{"translate": 0.06, "loss": "mse", "scale": 2, "arch": "unet", "channel_attention": "eca", "widths": [96, 96, 192], "residual_init": "zero_last", "beta2": 0.95, "shampoo_beta": 0.95, "eps": 1e-08, "merge_dims": false, "one_sided": false, "batch_size": 128, "lr_schedule": "linear"}
Rows from block 2 of a small image super-resolution model, named by matrix and row number. Rows with one number belong to one channel. Each number is 128 + 32 x the weight over its row's rms, rounded and kept within 0 to 255. All counts start at 0. Numbers have three digits each.
After each channel's rows are labels from the 100 images, of 14976, where the channel reaches its highest value: "colour at peak" is the nearest of a few named colours to the mean colour under the peak. Only what is clearly more common there than usual is listed. The data: scattered letters and digits in many colours.
# convs0: first 3x3 conv (model.enc.0.2.convs.0.weight, 96x96x3x3, each kernel summed), inputs 0-95
# convs1: second 3x3 conv (model.enc.0.2.convs.1.weight, 96x96x3x3, transposed, each kernel summed), outputs 0-95

convs0.37:081112126149124124075117088112078124097175130101142173188102128156132061126183065150137089119142110089147095078124101137203091100134063105116102118125176147110088130121108099034137162104125100133165163127110152155098067139133133153129084110097152117154080087125113116170180130140166159128
convs1.37:151124135112124095038118092145184185104122072106117116101133095073088152041096151131120151097099084173089126097092123131066143131096124076109141147048126077133137129101103102099108118117121114079134095094182062105146157108134129088147102130147132096131109154141091119081097114113149167092
colour at peak: grey

convs0.64:122194093075091169125122131080125119136138128054077130128113175124112117120114192088068134101142123112068078099135149107153162136125122168144204137138095142093126118104139141151115086136145154116121185075192111109111127139150148102093043111081162164126097116105193101105160084127135130087
convs1.64:124125134174146052101096144187087117109074125177097088103186109108141131141130152105111087120141130131097146137136098126141195068116077109082192121164181106114134167112095114116234142088094110104087135139111094170167135094086177117130116134199117117113161130143119099087105129125146134128
colour at peak: green

convs0.55:091166060109141110118088130081101117120149087170128125153130142148132125123112133097113117094163114161070115126078092129192140144113126113066159176092207060182137095054133115127138085156110066114142087117131097123065137160122080098089133075106134152126121135079097117180114156152118151096
convs1.55:126123139154054118114104134145102146078071096107166135141087127117118160101172146141154161086183141127118132114110156098094187120205089079123104148108076163063114117138169160118145163124145136116089133118164151181197164164115167138149158200103143181200096143105121094151137121146141106097
colour at peak: black

convs0.15:120144146125080116125121095138162202125188143122190127207138181124144110093127125129149146117067122121107091094151110107105121068134061141147119129154142149165114155111066140121136134131045071117154115094101195142150132086092161182143108167089172096132145143120114145072158085138095130175
convs1.15:165138100167183112042156129102129113212062126095096169059100106126087120130112105140107144148107187092081162109085145133100131136092130111106130139085115109104111094138154118127111138135167179182176124100126045105115081125134081115153137104094084132129136103162113116172078156113103092098
colour at peak: green

convs0.66:121123076134157164177131146067099135103177189146105119137084159122124094073162169122142136090124080102116098158155082073129170123089138144101212174117133092108141128126108114116133157129104125137118116112084103176195130174124171096088141166126104083062165150099118183189124118096087142119
convs1.66:198161145127110117135051180149094130163168129095130129131183116058121123120145130160160162173139140101114168095145145184117119040173127141114054093169136179123097161123109157108124127147094138117105119126143133124033085080104103164109158149096149105145106107135085095124109161179138119146
colour at peak: brown; grey

convs0.20:136186135199121128053134124143131070124184127166117153082097149107131119164141085115111187145152133160117196122092156104143143092161115134146138173181119118145115095102073083188115145123100080144096188161136160133157131140192165133184102146110144112108072115130163157155139117124136147205
convs1.20:207124172018208078181144096150158147176109165129158096109153159096213116124149097128142133099105092103128042152127155155122112159078163123107162104123137134137195137115161120116111179150143146116084135115101148103112110162129135130143123106110160125090106155169148104117120158116115115151
colour at peak: cyan; green

convs0.86:107161167150109125075077161123140104104109109153120121118127083135108149122163141125125095097124153146150150075126131109165215138112075123076155147111104150173133105154130121096172074207091156094182183146114150155135169163149132059129167054141121145074195136103141170136122126132181096122
convs1.86:114181094096111141184136098111109112161193161108147109114093112111146070116100112142111103140149120099078130080174104141109088074149136151121094113129155076100166173136099127084145095131117140138099123050119136057127082036092096142093159161095115099153138156115118099074082131159110117069
colour at peak: black

convs0.71:109107158127124185180083168175120111137113128138100135145077067114119117143136123163118090111130101114147129106113112144178134097106102112089172219113079141215163104133066068096171077157145106138101159181089118112137154144178125080117172071145169144113114137125141122178085143135130134170
convs1.71:103225124145111098089184112112107138104184148139131121128071146127143163144125127101108109099168105125102116130150101092102101154130143066197078057113161135128118152122134118089124103093116170128131123047147199111157091080116091082108140134128121133118141085147158107041104143154129109070
colour at peak: red